{
  "model": "image super-resolution model",
  "train_examples": 97500,
  "horizontal_flip": false,
  "depths": [16],
  "stem": "deep",
  "widths": [96],
  "residual_init": "none",
  "momentum": 0.95,
  "lr_schedule": "cosine",
  "warmup_steps": 3080,
  "weight_decay": 0.1
}
Rows from block 4 of a small image super-resolution model, named by matrix and row number. Rows with one number belong to one channel. Each number is 500 + 40 x the weight over its row's rms, rounded and kept within 0 to 999. All counts start at 0. Numbers have three digits each.
Before each channel's rows are labels from the 100 images, of 14976, where the channel reaches its highest value: "responds to" is what is common among them. Only what is clearly more common there than usual is listed. The data: rendered scenes of toy objects such as cars, trees, mugs and chairs. In brackets: how many of the 100, against the usual share in percent.
# convs0: first 3x3 conv (model.blocks.4.convs.0.weight, 96x96x3x3, standardized in use, each kernel summed), inputs 0-95
# convs1: second 3x3 conv (model.blocks.4.convs.1.weight, 96x96x3x3, standardized in use, transposed, each kernel summed), outputs 0-95

responds to: mushroom (26 vs 6.7)
convs0.16:450507481559471494546500439530514483473467512558520501479496471488508551471486527417539491443469518601532485553477467490515453480527498535565518440506428476543542545521550467492513449535513445483540455503526462501514454498501560461507551553433554537438557569416512525457519531460524472404
convs1.16:548541551483480448468483562469513452526427440412512518504540471529446545504485455524458534498534534360492548523575530486477538510483476500516506499491503501553567500522448507496541620493537520474472509518505494469453446454450451548498502488493519540550464479532494470517451462517516576560

responds to: count: one (64 vs 33.3)
convs0.52:468586561494472453587489455530567526552562523495545557505464481439508507466510476479510506545451471445450509496493485460510591542498447482540511453492551533503476484505479437523584539431527473455481546423478549496510463509554445517532547517447494454521463444575511476526445487480465470527
convs1.52:461463499431510448406463500494442505498508562473476437448520464544505421541548447555463486523499517496485494559472497560481488448468494564483500485547502474458551525510527502450470457537439530521533429627448513509451570520471540497481483535540538524542540518501539522529542515555433508464

responds to: count: one (70 vs 33.3)
convs0.81:502523505538566467516474428528515469519544473492500487447503479557515404554510559558480552524468362473502562485519442587529532489517533438514531484493491546484479562583451514498519457470526469512517498476539458465517466528553500510395479477464505547498542490464506520555467438487469488474
convs1.81:459460457465463528452477574420506497464551438571530483465480485546491408537519434511475473549499437510483471484495516490510492482510560528474505503454466478443505448477565453424499510456510543408428539502447568548518554509485512550549533476553542484552485539435567533509512488481475490479

responds to: candle (32 vs 6.6)
convs0.43:513598476473432565431498509525486501547542489499443474494512465538498469467465448515568488476492523439469477494434543506572416467492521583487502473522534511530493434493487487509511549509577579552439498446494571464498545494499461415504516467525524497494550571509506491591483464511471473461
convs1.43:501460493510507461520496547505593460474487497488541514561519496495498506500523562560486593437537549577474516520536557515503552520630470513451475460474524540502470479584469530451557504475512469502485502458467504513488517461483495488512509540439496537449402437443429519479445513488560546525

responds to: count: one (71 vs 33.3)
convs0.42:434521458486544501475538433549492512471443545487479536607486461418477555478488502490519494524553525491559506476522569481483510508455467428481498552471459416510485580449470494595517555504585464530455507508539466480524538444450496507438494537561493527488505503464490488489544445568534481485
convs1.42:517555465501457502516540532470530538495518423519556477518488487505466416520539487508532555494520450494473552487544389491528483523470546530508503485596538482501477490515490521486443472475518492494564582544533451532430512535486546569545514471490476429554531477577433551558515568497514577518

responds to: its colour: teal (25 vs 8.5)
convs0.51:431566406473471516506427552514487516503542552419524492525481464552592468489535499485511451507469473484498491516475469461476522426541531470449496501488470482458490545463461461547479518513548572515464530535592547512552524547556435448529473489549434482527525529525518490485453522435487581523
convs1.51:439483523481517477523557480458454499474531472496502484462521549503408490486515560492479528479541525493485475415519497541482507443481542615593558433493495487568523502512469537507509572520441405485529470540566446495541476455543556500494489509463472496474471471493563450500530548540511417466

responds to: count: one (62 vs 33.3); white object (36 vs 15.6); its colour: white (25 vs 8.4)
convs0.36:464558547535522460484478463490516515515586565578555476449533526562468484523472510482543574452532517457479548455477534550487489483476497532505514504497486519451409529431465479500481508480531568528523393455499472471529519504463539502533459391495493509522573535432522446487434499483466524546
convs1.36:555458462466479517531540545570478475493468499403449476552510462408556526490592510451450540510534505507494506512431475484482460509489498538504439499512523489507516393482482436496467514450472497544488552506497566495450448436516504545454481535441438494558488538552420507474507487543517467447

responds to: light from behind the camera (52 vs 25.5); bottle (36 vs 6.5)
convs0.17:493537450505482418444516534478509457425479538489499530433458450491526556456504498515455523551434489531495518578547366532533484524525508502522585483486566507485497547500487527421566513463536539538557486446434543499497492582514513543483482512482536500458580525496490478469461507459474473492
convs1.17:546496539545519500608499518525475583494492442556527474531524537517545476524428504539483511496518532461515498404421569474471464487448413501467525502492519494533486499424544473540544414481502435409535473543574501466517474443492506482525541512537476496465503527485491516410530500503549483488

responds to: its colour: white (25 vs 8.4)
convs0.28:494489504496417550477505523462482534574461515507406496460518489524468547550516504502594527478460626470460522407495538533514505486527504471492532539514512461538498451515554457414460541561544552511502458506504433526567476450518489487535517452438525439496531497461526506474425509474540497511
convs1.28:477480507417451458497565473552497461501427485509530475597503480441477509451498482405459439525516391576501467538514513487501470523400518527521424592513481465498499518539476511490533512455466434554527523493516512523506483484507501507559529516496493514511519421526447486476563483518563457491

responds to: count: one (68 vs 33.3)
convs0.69:455481563520442472469486524490522484514557436495448478547515499489494515495511513458479536487472506455494506549507456511589470465559458499566429451472450574505572434555574527473505494550528471564433549563471475543513520575485425557486508474464484460508504521490499537473506563404486497462
convs1.69:509500527506551513497456476521521499513462517473559568483422465553594502481434512422534495478554554511476511449539535492497510487585486541508474512472571526542478453532487556569499533432571581537459508429515496547480527413504463475527464423458469535497522506568529533503495468535486457493